{"dataset": "tunes sung on syllables by a formant synthesiser", "arch": "unet", "blocks_per_level": 1, "beta1": 0.9, "lr_schedule": "cosine"}
Rows from block 6 of a small spectrogram enhancement model, named by matrix and row number. Each number is 500 + 25 x the weight over its row's rms, rounded and kept within 0 to 999. All counts start at 0. Numbers have three digits each.
After each channel's rows are labels from the 100 clips, of 14976, where the channel reaches its highest value: "top examples" is what is common among them. Only what is clearly more common there than usual is listed. The data: tunes sung on syllables by a formant synthesiser.
# convs0: first 3x3 conv (model.decb.0.0.convs.0.weight, 96x192x3x3, each kernel summed), inputs 96-191

convs0.76:502479489493508485512489406503502502481477472501490481519477502518510499482498542511481454502499493470548516511485492528433504460530492479525519439551465500529493475391487476470477501480499394487412510502499511487478443470481492489459476504469501498503495511526482493492499504496483521479
top examples: consonant: /t/

convs0.33:498508495507500504480505507505502498478500545491494502513499527520483506514480500498486509486515515509500500484481492502503428509487513497470433499420507490497518519487509480511549533464502471529480507511481445501525505466512510499467513477492492455465488484515511505506502494484452468474
top examples: consonant: /t/

convs0.88:524487453503514576452511511461484528479505515524511477500495482487458521505476502509469500455495519476491494480507483524518450464504523447449557506517467523489522462502512499486497492492507523533497505551475503439503480483451512496492491476484499498477519473510516504496518495482516503501
top examples: child-like voice

convs0.81:509508509491499498499498489432464507510508464502529459407516510521515503455496502516484505498499465543533471485490508421495485519494505491482496506496491501383491506522513507510498498533495512502516503491500536488509479493486487534504530466502511473471485501501499495475491495509502526502
top examples: low voice

convs0.30:509511505464501465519499500428474449523491506498499522483522498530463476491511479496517499518509520486517507483499439505506505502456511514490505474501485510473509493510518489415503536496441510542480499504538485488520493510487503499485499472505491497514498519497474502476499541504493496416
top examples: vowel: /u/

convs0.3:488498514494504492502482504519495542490535430512499537495491404469446489481494480394472397518490492482514489485494479503494537483499519481479501501549506576485465456478496487523492515497500496499485466522504574497487500496462466488460528517509482497519489489491514496473507507490518503499
top examples: pink noise; vowel: /o/

convs0.92:481506492483498497478486462503508509579510505498468524489489512484435496451525513521533495530507506525436506451529523459517515498393502513520523529486510509506499500542523506512491521482545513505501492546478485420500453445497470477552513554509533511523483484522523499477487536473467490454
top examples: pink noise

convs0.41:512547542500496514483514514485516525508516470515497467493542504490444509488500508487435480469523506502493510469522524482512515500506498541460556496513505522513458501481508550513439487493529469424520515506499529469499504434508508530557537518496490483482501575508535504481520403498529518533
top examples: reverberation; vowel: /u/

convs0.47:483507504507502502503493502500501511497495493501519505491502495501494484495539498473493521505487500484507503499480507508503497508495485479512478500500506494505545493489473503432501491479499510511450488567474453502503495509499493493448449533466494505495522490497410498496484471539505506470
top examples: mains hum

convs0.91:491506469521463500482492496509504495522491485493492490475495468467486465440476513500513480508485499495454507470521496561466481506503471495451537518470484458483485507448514505501528506530504534498491488481541418515494501496523445449531473467493493436506507498484528494510495557491531470499
top examples: deep voice; vowel: /æ/

convs0.90:498469491507523502508506487499489482500479496503524498501493502488477495462559440505495473488529459518506501513490536489498479498523555527496502514512510509512493519523495518464503483512458497507510513492521517522490488511496496521488527491534493508499489462489512509481486486520504493524
top examples: clipping

convs0.57:509496516500533474504504476492508496522492506493522459488510519515487516493502483523503509488512500501399498458497505499498490481487505542508492502507505491470501505514518500514505494484501469521514505505508494476477485484499492506506498492499558483503482502513470514496501501477494512491
top examples: vowel: /i/

convs0.69:476515504521489481497488494510504509514492507509491497509520529492489470502501483482485504503472444497496487524456487525510486494472515497502480496507515503553537490461451507488502496461503499490500481498450503507493504437508498442497507504471478467486523501505523503505464488493520434396
top examples: vowel: /o/; pink noise

convs0.10:459564487508523444495521455500504497563528470536509504497588496513513487503499527511540483538504492489558432460530511497512525499493499516504494484495449531508480503504501522520486500527488449481509527540493518482509485501497457498527515512523497455510485566533501513496501549486494490509
top examples: vowel: /u/

convs0.94:508485472473482431498481460480484527497512527474508493501488527524507496512538518477535517529515501499498510498435527485502519516499491509524520487493504519500499536501530490501523514490522468516489490507511483501533401499517496482511480480470497502463510477530510483508470560492455500499
top examples: consonant: /t/

convs0.93:482499502503456496493496492509468510495499485520480498503530489509507521488489502470500495507508481516507517446489496510492480503502518449476495508547500515489483527513486505499539490496514517484503498509519496490498505534504513506498509497510495502526500476517501498497493507496508503515
top examples: quiet level

convs0.50:515522489469536486484503500534494507551457435508498417470519515503503508485507499557484504480498451570466506495502507490502507535508496485495509523543527485495502456522508545453490520502505524500494504551503484481504458547579501529494505495547500499517484510529500502463506492563512491545
top examples: mains hum

convs0.12:521517500496477500546519456499543499557503504505508473516493493532489482485483514495527527457485507449498513488509476497451500512508489551531488492485455430470501460478485470513520521498501532476494504453475517504485490510535496457508509523483442468497488527519476509491517574482539494495
top examples: vowel: /u/

convs0.84:517522511496482519514470502515485520478490460472508512498485473488474501497506519483475432510514499502501481508513515515496529504485494513486482456495523464505479510514502521498508510493504514505498473457541521499498507481470501491499515484511510524492491529472506468466529480490492504492
top examples: vowel: /o/

convs0.7:487502500506518509488563513512451499506500474554525521511502505446489493496512471566510509522500470502498499521500501503508524500484527506500508517525497500508496497549551503412490517567507524507498542500501517495498473511500522517492489513499521512537533504535513559516511488437548510516
top examples: thin (high-pass); white noise; pink noise

convs0.68:498478491498505507477485484502512523488485498500530503511482373497532515512478511479527520477538500547510515521484498535513497484477454456534531499528457464499516439528524484469501507494475517507449468519481500488513509547479507455462482464489486526509541487509499440494521501514518514480
top examples: vowel: /u/

convs0.56:477494504505436492476493492517488508492503490515482501497524480531495521506486510470507490505509483532516504438463489502492494496500518480481491503535498509499489531502474503498529520487491506489511495507502488488492504514500497516493499496518494502519505467522493496503510507496495494501
top examples: quiet level

convs0.54:549481491398547483487520492517510515477530473516452408488511555496496514494450523551552515507500440554489491505424481466504477542509493475487515500512492504510513509503525495488501563490466491487513510490497495501484445528555502522482484504511534492459503491508537536533532503498489508494
top examples: thin (high-pass); clipping; white noise

convs0.59:486497487512477520469360505509501569479513498394494502494498432496510501492513526508495500492500501482499492514477516499506501505493487502493512500468504482515500536507501495491509500498512505498502356504514486482491502493497493506502502524463496512491519523510503403503447506492471508516
top examples: rumble

convs0.18:511480506467517511463461513506504496557498514519537440468482485504495533498523485506464507464497479507495502449525485522524537495490512523506512507517533472493506508472516512472501507525512542470516454522495503496529522480505503512491499502538504530539495533558480442499501497528517499529
top examples: vowel: /i/

convs0.32:490546514502510472464514461508446555586501434495559479490513499485501498500525500539489501496454429509507452466548516499488485498512522494506501513503485482504483481490497490496493507548469461492506515499449539512522469499475506505468499490465485489499500535537500520494494511524502456479
top examples: deep voice

convs0.89:480501505537537492527515497516497508499496519501492496488542591521480488501489483537489498506481444515504491528507527466510499465508497495480485468506503477494420550502532510472549556500480501488506523449503548493492512462554513510497463520504518481515473475501533519485502502475498442511
top examples: thin (high-pass)

convs0.1:455504497515499474480499499493467502506490484503516491481455488466484478488500498497475498479436485484493467484504509501503482506501520473514500481477490502491502433479498486475496429460451500493495495415482480504462470502494485509482479450450493484500502498523433495507510504484503471394
top examples: clipping; consonant: /ʃ/

convs0.34:499511506517493539484467505502525529523548474444495477510481428493483524515495535492461510458501497514486494502490544490503425469519476481482479494482494477514507520466452462510472453508494430509484444499493493483522518476491507495510484478483498507405507506493511446504466444509443497550
top examples: vowel: /o/

convs0.0:501451491515553502505598518503501484463494492573516505503500503493502493491508498542487513502487484502505506508494496475505509494484558487528501494517489496502508500506501485504495494499502509520483577499516512506476501518502494531509470482468500501506497496642497572487504492467554513501
top examples: clipping; white noise; thin (high-pass); pink noise

convs0.35:486511499492488486501497501493500502510466503503506506403501490515498524505498492492500508493486486479503450487530500482482524498441483515512511469527495513400433523480461511496498507495525549502504512480567509463507487511498394500520511498473531502513507516511462503492503499500498527509
top examples: vowel: /i/

convs0.72:472506529493484516550505474490496485510483439486526485460496530520475525488515499460517509479499480488477510458500502520500452519478489500502433531506508502492530503461480540517498474509536405478496540450493516455522532485504476487497453538502504466475489516500415501448496488473482509490
top examples: consonant: none

convs0.58:502488491472487505482504513488476463502473496459509505533528513514490534478517490523526508503580496505479539457468504502426490510512448498489498503499489501513482476492514493508513521501514472565511517506509488446500501497452527474508495469530512491500477459419463525514478520527423433498
top examples: reverberation

convs0.65:511496504492498510487493496534496501465496496508484524505479487480490492500491495471504464566507492491483496483482469505517462522466482496505505533474475523517525526522497508519485518502525500499510490507539523492518525497422517511496524464504499501464512478482507488500486428498522501460
top examples: reverberation; vowel: /i/

convs0.82:494508504498439473490472489497499506480523504466519501492499489529510505502501501488496493489510510539499500475485425510481489504480514494487505502454506476498494514475489513481565539512487471498510468523490492495500496453499507496497526509523492499486538507509555488509478503500461495509
top examples: quiet level; pink noise

convs0.36:492513501496521506518502501504511508467510496499511508524537502478476487473535511499524497533531499489429521495485503496501518494398514502504486480493487466587467475482505508495475511507508476452501502453474503462488501498501472492502514522478489492494517560505498507495527491485507462499
top examples: vowel: /u/

convs0.75:489490458491502478489498497485502496503521495508494420495516485493505485496499491499511498506510483506436492461541496481472468542499506467507519511472482486475511501499505514479508512517483508495532498540509480515482502505501513525499498501496474477508526508509496495422515510497498491492
top examples: quiet level; deep voice

convs0.40:505513498496512475510506430494538489490508490485499501458526485491505507526483529502536502511498495461542504442472511497462504477509507505500502484486474497491494483451496510514496490507514460479504488477490544497488467484462502507516521496463512465489500537495496498497470532459468520504
top examples: low voice; vowel: /u/

convs0.15:478520493476501489498493470490481479495506495490511492487499502518508467485527492471496477499502502539443498501507496546505515480464491483505505506528512520533484511466507526493467494584505501392497509496484492438516510485494501492511512500544495514514517576482523506508503494496476511523
top examples: clipping

convs0.14:449507506493500479487499493486489533483521503502508491510461448550483478502518501485512480489500524502445477436503499486494579492463536499493487498491503509475455495508470515508500504504472525459500485472493495460509491473484527500501526545509517489492517465503513500510481507501513463471
top examples: mains hum

convs0.29:485513518512530497505524484430506482480514442506551506466498506486490498481510510528479500488493506550477459478504519474465487506487501536514502468477476486483495499495492500495496505510501465484513510504485542450494497515473475488503497532496510488460503544505502521467479487490495511501
top examples: child-like voice

convs0.8:526488447456516479506504489483615505508507495517510420499500505514516480442529527502506532483505505514444489511535506498479423534517501500503510525473477504484448493527507508501497500522527558505547503508504471543493497493499498504512517505475508451516513523492507502488507515461501498520
top examples: deep voice; vowel: /o/

convs0.49:491483507489600506489546496512500512499510492555479498512516512500501497502500496498502488502500464515503504529456516485495498501486532499497543502517516473503505516479522511488510500491516496492497532500484510489501509502538508503504505522491502487535495483515520540507537496482545507523
top examples: clipping

convs0.42:454557525533509471449517479496499509538486438566512496492496492493501524496500493515499503492487467506490473492497518456503504491448501496513508474505499446506471487489517492502458470442498500426507510496454501495489493497497473496487500497474488495503513531501481511479503502477506478497
top examples: clipping

convs0.95:490498490492466480494471506487515544496507495492484500451526373501474494491499500396484501471506502517477494465470498513494498465497514496496494484492489501467505440514434457497522453457442506529469457525499484485504496524507494527491491426488479470471525491497442464456475492532511478443
top examples: rumble; pink noise

convs0.85:482528507494500485500486452495517554551471480489507469503480498508498485479532508510475475483463512505476503486533542482497453513498478488516488509490512521491482526501488484522489512498521522493541511615433569483504518468501483472520520505509488522545487476466510450479528511492524489518
top examples: mains hum

convs0.46:498528502498511523509506536493502491527498515489534501487502507518458468444481510460487509519504518494460459503501511492454493507444503516523465484501482499522499498491473512522514508496491501457481495493463479502533474540470502495499494505489403470487470519508485506490500537502498481489
top examples: vowel: /i/

convs0.52:486489435529521487493503485546515455492511464494493491469522500531517486503480525504502506521524472530530485494495487515469491523482493477491475546463488482460493486513544470482488512538528491487483500520501534509500466565440462489406509415489492473516504505512484504489497516496489489472
top examples: consonant: none

convs0.17:503540504495501550491494517487510476482534504500535508461505518480495513491477513481491499487480480534472468522494489489484499483490509502509443521500526472502524534445537538520506494557503475438547501473514519493522496460488498505474475492422496486491483499521456467502442493501461473463
top examples: consonant: none

convs0.25:496503519485502499499499485492488463494501484462499497498491503486492506489487469518505502464513505540498496487463490488487493506475487497476515499494507518482537499520488461525444477482504435501508494506477500495477489471474497472491476429514528471472532511512515497456503468480465508484
top examples: pink noise

convs0.24:522508453470504493503502506517508501512467520525504435532499475507484505483516499517540470503536501512471506484544511533491517481484497491478560496505481519490467423499512501513559538526503528499504489579494524508496454518513505460467509525485491444511492521502518517508486540507552536504
top examples: vowel: /u/; rumble; mains hum

convs0.6:483502510509504500526501489499466488486448480506470494515470465470477502480466491482498466498487498512501495503487497517505500499511485470492497521507511505504500492494499494496499485489478499492500500500489465500508508497505487480484538490476500512504481464497495501495467491480491528502
top examples: vowel: /o/

convs0.83:500489491504458507439502484494487489499513510406507494496540578478476489521509457572501471465517427567502498505515485454498491497505477520475497515500524518506476524500496538460440506476490369491518506519499511460508508479501489523492492512549519490462521535461499510498458479516467488509
top examples: thin (high-pass)

convs0.53:510487476505501492496499494483508538502526509494498478504505524503490490477519496506539496457519507533339499513529522501456493455486510502515515543504504507506513533495500532523531487527517480519506498543508509486506486481521513490531505503480528489528527491499477501455485524499472499497
top examples: pink noise

convs0.66:498502479490538505511534513486471502485503515536506493454529505512502509448510500505495520484521482503529508506484513505410519515489535493506496508504493495490473500498517508474488504440516507457484505484513530420482489541495417508456495471488416521476484500507497510479553493504502483507
top examples: vowel: /ɑ/

convs0.78:485498499499479494500433491503460502499502473453497501507471478492480494486509504508474447492501500471484493507495471502496542501482496486483506493495516484503479506508496487500514494487484521493500449464519505498483504464470502479520506506497491492494504504502507456499491507488486498503
top examples: vowel: /u/; vowel: /o/

convs0.23:501486491485554502518525490481465449501509498533485507509498512496500482497524496513489504507499504466502502516499526496514520513512554510493498512498531499492501505494603473504438401477537485507501532495498481546522507543494508494500454426504503499489493496529481528513515527508555492504
top examples: thin (high-pass); pink noise; white noise

convs0.86:515499532512493559508486504517523525458530526455533502509479503522501505505526515501507502506517474523511494501489488505496482526549551501502489521501496545484511537439497526491499550530512510508486502508543512519497518469555505528512513514521559519529530481445526492511521489527496513528
top examples: clipping

convs0.11:489500493511501467504503473498518477473525512502514555502557505511500489494517488509527482507475502497524519488511498498525523482489512541528410494503490513501495488424461493479482494542548456370497504459501512499555491480481486501499495522523519499534502589503512514517486593509490508509
top examples: child-like voice

convs0.20:518510486444479505510522500490481485502483491475484490468517506496487523493549484520500472454543490545512507506484500503477484501499458479446521514509513492500448507506491505496513500514485491497508552521487531497512487488482484474501507507575500471469497523519514536505482486517494500515
top examples: pink noise

convs0.80:487516507491495390524503488494486501638491464498512494437494525493503458482486506520489511502466486549545456494486512472476576499502490561529506482487522465457481510496493499544525514526491515493498502490467499489496461523520431485512502461525559453473464533503520514446513558503486497517
top examples: vowel: /u/

convs0.77:467487480494509497489507498496483478489496544514516500494527504499521469507494443527483491461483525493486531514537490483519543455452518485501468479507520558511509509446475493501458502518477434474496505450502528491507508474530502496512472527574521503505479508554520506530489513475457516511
top examples: child-like voice

convs0.21:519487510504561511490510511489495495498502509509510519492525496467505491506495481531479475498505481485507499514511499518515530476476514468495533520525502501511487511511499504504441504522525499501472514503482497496511491500497512472515501521581538503521498516569511525520451461500516507502
top examples: quiet level